config.yaml
mask_ratio: 0.5
norm: "layernorm"
qk_norm: false
lr: 0.0025
eps: 1e-08
max_precond_dim: 1536
final_lr_fraction: 0.1
Rows from block 6, named by matrix and row number. Rows with one number belong to one neuron. Each number is 200 + 40 x the weight over the matrix's rms, rounded and kept within 0 to 999. All counts start at 0.
# fc1: MLP up (model.blocks.6.mlp.fc1.weight, 1024x256), inputs 128-255
# fc2: MLP down (model.blocks.6.mlp.fc2.weight, 256x1024, transposed), outputs 128-255
fc1.344,181,223,228,122,269,148,220,221,201,250,215,221,123,208,122,174,203,171,278,216,156,278,223,173,197,120,190,153,175,140,208,180,211,218,242,245,223,168,132,172,237,228,218,208,212,202,143,217,208,224,197,136,196,230,379,156,213,226,176,170,173,210,219,170,177,173,288,212,244,203,142,114,202,217,230,176,228,220,247,192,177,183,269,241,174,199,173,198,212,124,168,151,177,209,151,206,202,236,172,212,277,253,240,179,189,256,150,192,261,247,149,246,189,163,186,281,185,144,218,204,184,138,215,165,126,133,170,243
fc1.345,214,178,196,162,254,300,215,155,173,111,223,261,195,234,250,190,246,174,182,175,166,152,313,205,196,210,174,206,177,226,227,213,252,154,177,213,118,128,214,249,191,231,229,131,236,251,115,140,220,223,217,202,228,191,158,175,169,251,207,204,210,277,154,205,227,177,194,205,246,248,133,175,229,199,155,185,168,123,236,189,190,147,152,192,237,205,209,165,170,189,103,172,251,198,146,255,241,202,214,300,181,173,197,278,262,119,146,241,232,248,219,172,166,204,142,192,170,159,294,203,195,192,146,191,192,192,184,208
fc1.346,215,203,171,175,195,81,273,177,256,164,278,214,170,145,268,181,256,185,227,239,232,166,265,100,212,161,226,212,266,215,267,156,219,191,182,159,244,172,254,172,165,246,169,152,231,142,241,216,262,190,180,173,249,196,169,166,252,170,163,124,162,137,172,276,143,221,263,184,99,255,165,211,182,176,153,191,169,169,249,216,213,213,255,234,228,177,166,124,183,207,204,175,217,171,175,199,210,223,147,238,255,125,225,148,261,174,290,166,181,255,223,167,241,151,259,264,224,182,158,142,257,168,167,200,233,217,217,166
fc1.347,191,84,180,286,304,119,243,294,181,235,239,117,179,110,157,282,267,198,212,275,148,341,179,126,194,225,169,190,229,232,118,197,221,168,131,185,176,194,106,191,189,214,308,219,176,162,210,113,298,258,172,210,104,119,206,287,193,139,249,212,91,67,166,215,110,217,285,254,169,177,157,154,129,149,214,197,179,206,227,146,139,229,229,192,131,190,226,209,149,185,255,190,73,279,143,201,170,189,196,180,192,194,172,235,177,193,225,139,141,177,149,230,339,194,144,232,124,243,172,197,136,277,217,247,227,211,258,191
fc1.348,165,190,267,205,185,182,233,231,236,190,191,212,257,178,183,189,216,226,175,202,231,173,233,165,224,237,203,169,165,157,197,171,194,225,200,138,239,157,192,218,193,230,173,248,195,239,160,239,150,210,185,203,185,188,247,213,227,273,228,193,200,208,232,209,240,151,195,252,163,241,180,188,204,165,188,192,179,156,212,189,254,204,209,193,220,204,157,218,199,189,203,180,186,266,238,159,168,192,215,125,217,206,207,177,174,214,194,199,212,237,183,166,241,128,162,200,191,170,215,196,186,205,236,151,111,183,159,187
fc1.349,178,173,233,225,188,146,190,223,232,190,198,182,265,208,264,241,239,146,254,201,197,184,187,272,263,210,215,215,165,132,208,157,219,228,219,189,145,252,190,194,233,271,221,215,163,185,144,209,200,259,222,259,197,235,130,253,234,256,220,191,185,192,185,213,186,232,242,238,103,232,216,202,237,272,144,201,190,168,122,140,207,185,224,190,217,271,164,186,169,221,210,168,217,166,242,210,198,246,182,261,150,166,169,191,252,144,249,273,210,185,207,203,165,238,170,179,213,182,211,186,143,243,194,208,222,201,161,175
fc1.350,223,208,108,203,230,179,199,152,170,133,278,236,184,95,150,133,190,244,252,202,179,176,241,216,112,251,169,146,143,231,224,249,217,139,226,228,202,309,178,197,270,134,185,203,219,181,160,128,204,242,94,232,238,238,235,230,234,166,184,137,214,258,145,187,238,152,174,176,353,147,221,158,258,199,278,190,149,130,264,160,203,191,175,255,249,243,257,331,175,202,202,204,242,220,157,199,191,265,120,146,211,260,193,183,186,236,128,212,287,241,166,195,207,163,234,240,249,249,203,170,248,187,191,109,266,217,234,182
fc1.351,228,153,291,235,206,258,187,194,169,220,217,237,259,215,199,249,200,182,181,151,125,125,213,247,189,173,220,224,208,235,220,176,167,271,240,253,205,200,154,158,182,242,198,248,152,193,196,172,188,139,156,141,169,158,197,192,223,177,200,164,242,172,154,238,185,210,195,234,228,217,200,204,200,155,170,286,200,236,215,225,192,192,225,207,204,234,185,236,167,250,233,171,231,184,171,184,269,163,181,215,240,149,197,161,217,167,236,179,221,210,177,156,177,202,165,226,187,233,224,147,191,160,184,185,204,114,194,203
fc1.352,154,288,143,219,219,200,206,147,198,173,211,186,192,149,245,165,266,218,231,173,266,139,172,225,171,265,179,191,182,213,220,157,199,166,240,223,261,112,83,251,88,178,187,217,223,178,183,275,216,178,189,214,153,213,227,190,214,188,206,148,303,209,208,147,240,152,223,148,299,191,209,226,154,184,143,216,242,142,174,162,227,256,225,210,189,157,192,232,204,210,173,151,172,176,175,197,221,250,223,178,208,153,225,182,250,237,203,246,169,206,213,232,203,230,207,175,199,121,181,203,185,120,136,159,214,176,214,190
fc1.353,170,148,235,183,234,196,189,150,197,174,168,298,236,167,227,64,220,236,251,175,194,261,90,181,171,166,218,217,154,175,201,215,220,238,163,164,170,100,225,271,163,168,193,236,210,232,226,234,179,101,280,194,177,219,156,115,204,244,181,213,193,228,214,184,199,168,307,193,209,233,133,122,165,204,208,197,185,244,212,266,134,160,133,194,256,193,224,251,254,251,52,160,102,241,224,226,129,216,218,193,164,273,205,217,167,175,85,228,186,181,168,110,263,152,245,153,250,155,205,224,260,122,271,249,227,159,278,240
fc1.354,221,198,229,210,218,164,211,275,199,152,147,147,221,198,192,188,187,140,284,94,242,215,176,232,131,224,213,179,210,245,256,230,156,178,190,315,196,235,229,201,237,166,272,231,179,156,240,268,185,254,212,263,196,157,199,210,223,100,203,256,154,146,173,163,208,284,180,199,211,259,206,195,200,150,165,230,148,55,206,194,160,154,163,255,224,200,227,269,202,178,184,207,166,165,276,226,215,218,255,197,246,194,154,164,156,193,149,218,229,212,228,229,158,135,251,223,229,202,187,130,208,207,228,195,125,263,237,172
fc1.355,258,147,209,181,214,178,193,222,185,220,187,156,198,195,242,184,190,164,200,256,197,192,210,279,207,243,221,193,175,244,184,141,228,197,189,182,206,181,177,153,189,220,203,203,184,204,149,165,210,149,191,205,147,237,171,195,257,167,229,247,225,214,234,307,192,158,234,290,201,204,212,210,130,124,197,203,220,196,253,157,187,252,143,221,255,229,174,228,192,144,204,194,203,175,123,223,187,142,263,233,158,168,176,212,215,159,204,234,117,174,156,237,151,185,226,150,174,237,230,184,279,203,219,228,156,114,292,184
fc1.356,220,220,268,203,169,162,139,208,172,232,159,187,150,255,148,213,176,166,201,156,246,170,285,274,285,211,252,243,225,160,243,220,176,144,215,263,215,177,216,171,195,206,191,246,218,163,231,145,176,215,170,139,157,267,263,252,198,256,202,135,230,239,239,197,246,209,143,245,154,217,203,206,207,221,199,165,206,135,73,166,206,186,229,244,222,261,203,207,289,178,198,132,213,223,169,146,178,206,134,194,207,249,186,227,237,189,169,139,193,205,247,138,148,209,288,209,238,215,233,175,146,242,209,164,273,167,196,259
fc2.344,229,247,174,246,163,225,206,239,192,182,165,230,178,212,261,186,267,251,131,140,153,204,177,190,182,200,253,224,206,263,287,221,172,209,147,157,205,221,313,196,175,150,169,192,246,165,298,161,175,228,209,221,212,138,87,296,201,210,200,129,207,151,147,203,219,226,179,194,158,188,220,294,154,173,206,230,179,195,92,248,189,162,122,151,162,192,240,159,207,264,252,280,239,190,188,277,187,176,262,190,217,142,200,182,213,114,255,134,164,209,197,192,169,197,167,150,216,218,270,221,243,202,211,197,203,270,211,173
fc2.345,262,219,233,171,222,165,244,177,266,273,180,192,208,230,215,164,175,250,214,286,158,201,159,230,173,195,206,185,187,207,236,201,233,247,276,152,195,197,256,145,182,178,188,203,151,170,156,220,238,275,209,226,109,160,260,173,184,196,177,190,217,166,275,142,239,190,175,206,165,204,240,191,272,269,165,208,160,199,206,265,150,118,169,207,217,175,176,141,207,165,256,304,199,199,155,203,136,294,166,102,169,206,130,243,181,292,253,174,162,198,226,141,160,243,239,185,204,233,245,172,263,201,272,217,230,174,226,184
fc2.346,211,180,258,251,170,225,215,175,183,229,86,182,177,234,167,180,221,168,244,157,200,217,207,190,256,232,205,254,188,259,173,237,141,225,223,227,188,282,300,160,175,163,162,230,226,200,130,173,157,190,230,232,182,192,222,194,138,212,210,254,128,210,290,203,194,196,193,220,246,134,180,211,206,208,250,198,247,130,94,237,129,240,242,209,191,294,168,213,157,191,141,245,171,170,238,227,241,260,282,117,131,243,208,290,198,219,189,214,233,206,170,245,221,145,206,156,159,209,221,173,249,240,286,259,240,85,223,281
fc2.347,128,128,214,363,305,129,139,229,263,132,183,105,204,212,266,150,53,298,170,87,172,210,126,253,154,228,215,255,210,131,170,216,335,209,183,138,212,308,238,323,190,242,199,241,204,211,215,134,160,146,203,224,76,206,204,160,184,122,166,218,133,287,228,225,272,197,232,175,239,225,187,128,152,158,301,315,225,205,207,190,219,246,236,132,226,180,181,174,236,217,147,172,183,270,228,334,168,241,126,169,191,222,177,230,284,231,180,212,214,169,296,204,136,145,194,223,171,227,193,106,165,246,168,140,226,292,218,202
fc2.348,172,247,171,186,210,246,200,201,176,149,205,190,255,182,219,193,225,166,251,188,192,166,151,192,171,206,221,173,235,217,204,243,242,173,231,238,198,147,259,224,253,232,194,187,232,228,142,204,233,241,176,255,212,205,240,243,147,208,233,207,176,216,193,202,214,146,212,130,251,147,170,194,258,239,210,209,179,232,216,243,194,248,185,137,101,229,241,226,225,225,191,206,190,189,219,232,257,212,179,197,215,188,197,224,220,199,166,124,239,192,240,228,166,188,221,200,208,172,207,300,250,270,197,183,284,167,225,192
fc2.349,189,256,222,203,171,281,180,218,242,177,177,189,202,206,171,134,222,277,160,285,175,200,242,235,250,136,196,212,178,218,193,238,255,150,195,165,234,170,271,244,193,193,133,250,211,214,219,182,206,156,145,196,140,78,231,157,162,177,163,236,208,218,243,174,194,241,197,169,164,206,177,224,166,168,215,118,204,173,155,221,236,213,179,168,163,191,212,231,205,170,174,226,197,266,228,190,166,239,196,165,217,208,208,265,210,238,177,207,178,230,176,171,211,202,319,147,229,211,207,217,261,108,180,187,176,199,210,160
fc2.350,225,210,200,214,138,214,226,221,226,268,108,239,239,300,249,288,208,156,177,216,236,195,197,168,274,178,236,246,202,174,135,184,197,233,220,191,221,100,242,205,135,266,206,206,186,198,277,305,229,177,230,180,192,194,141,202,176,239,143,299,189,218,197,222,226,208,170,222,93,195,203,264,200,236,98,176,211,282,145,221,185,238,211,145,169,192,128,72,203,162,201,205,212,138,208,216,247,141,230,234,234,158,224,221,216,205,280,199,191,150,252,174,163,214,137,199,111,170,199,215,228,201,230,306,158,156,204,182
fc2.351,173,205,213,224,189,159,227,238,264,162,190,206,184,150,183,198,186,185,266,231,270,232,224,175,206,140,239,175,118,122,174,199,217,172,130,182,160,191,168,212,207,186,286,171,230,225,196,204,164,231,154,271,244,198,136,233,194,212,233,283,149,270,201,152,240,121,238,207,147,192,294,153,212,237,228,158,195,237,232,222,174,217,148,205,210,181,158,216,167,186,173,194,232,280,198,207,134,187,187,212,207,225,248,215,193,249,201,206,186,195,252,193,220,213,216,144,245,142,204,228,211,258,160,196,266,246,164,148
fc2.352,150,165,183,146,205,225,267,175,170,244,126,210,299,169,288,163,151,229,168,232,212,206,161,259,177,195,232,277,231,157,155,303,171,273,264,233,283,166,222,113,140,256,227,205,125,222,214,190,167,110,195,255,114,254,214,239,218,192,201,183,232,214,210,252,197,180,228,168,293,212,155,227,200,206,184,193,149,189,159,188,184,152,205,158,194,75,228,250,220,186,217,162,151,198,215,210,238,223,178,182,218,228,220,242,136,117,213,128,203,195,161,236,284,226,222,151,147,175,221,262,192,170,236,140,168,136,207,233
fc2.353,152,200,216,260,201,187,161,148,229,237,187,249,198,249,214,196,227,195,190,282,196,215,192,266,141,207,155,235,159,206,228,249,183,175,216,220,192,165,160,223,141,164,237,183,159,205,201,222,217,199,301,178,277,184,264,132,263,209,216,213,268,162,230,220,147,248,230,216,192,214,209,204,200,175,159,181,182,266,245,273,166,154,249,202,231,148,217,206,148,219,166,203,199,173,226,181,150,170,241,214,222,207,215,217,230,221,193,250,176,216,103,197,143,192,205,186,145,174,159,199,122,180,213,174,178,194,180,175
fc2.354,172,225,157,216,131,165,245,204,219,162,231,245,176,256,244,229,229,188,209,211,153,137,176,233,239,276,201,215,199,111,195,227,195,219,174,180,185,199,133,260,216,154,180,181,217,165,134,107,213,241,175,156,213,166,182,245,243,198,191,262,187,163,163,219,189,219,216,203,175,258,174,204,165,203,174,238,166,208,242,239,202,184,181,157,199,136,237,186,168,216,189,149,229,227,188,188,192,152,168,212,227,246,157,141,275,182,236,168,170,146,186,201,153,209,133,149,153,222,209,218,311,188,112,262,226,142,291,145
fc2.355,189,232,218,196,176,263,168,207,245,229,243,211,211,251,228,181,222,197,226,222,233,152,139,197,251,251,191,237,191,181,148,154,201,129,156,196,224,233,206,256,178,194,166,165,241,156,195,228,203,249,202,120,235,205,179,201,170,285,165,180,199,176,191,193,206,216,242,111,161,134,210,267,232,253,193,215,158,211,199,243,149,170,250,217,218,162,193,181,196,219,241,244,194,263,232,117,165,250,137,148,281,257,260,163,204,208,180,200,265,206,228,206,212,212,239,184,166,237,138,178,155,188,104,196,175,284,164,232
fc2.356,192,162,150,150,239,250,230,174,181,208,176,136,197,142,216,232,305,230,285,207,189,290,189,164,158,214,86,234,156,188,273,169,276,236,176,181,184,192,199,128,157,222,229,231,145,164,256,188,233,151,241,195,179,155,218,174,250,237,128,341,181,189,192,143,141,158,232,254,245,197,172,168,168,226,112,134,195,123,229,218,261,211,224,200,216,187,88,159,129,211,222,162,169,215,211,214,227,213,171,275,229,219,213,198,228,261,152,197,285,169,250,221,184,149,222,167,197,211,179,200,195,202,250,209,181,190,239,253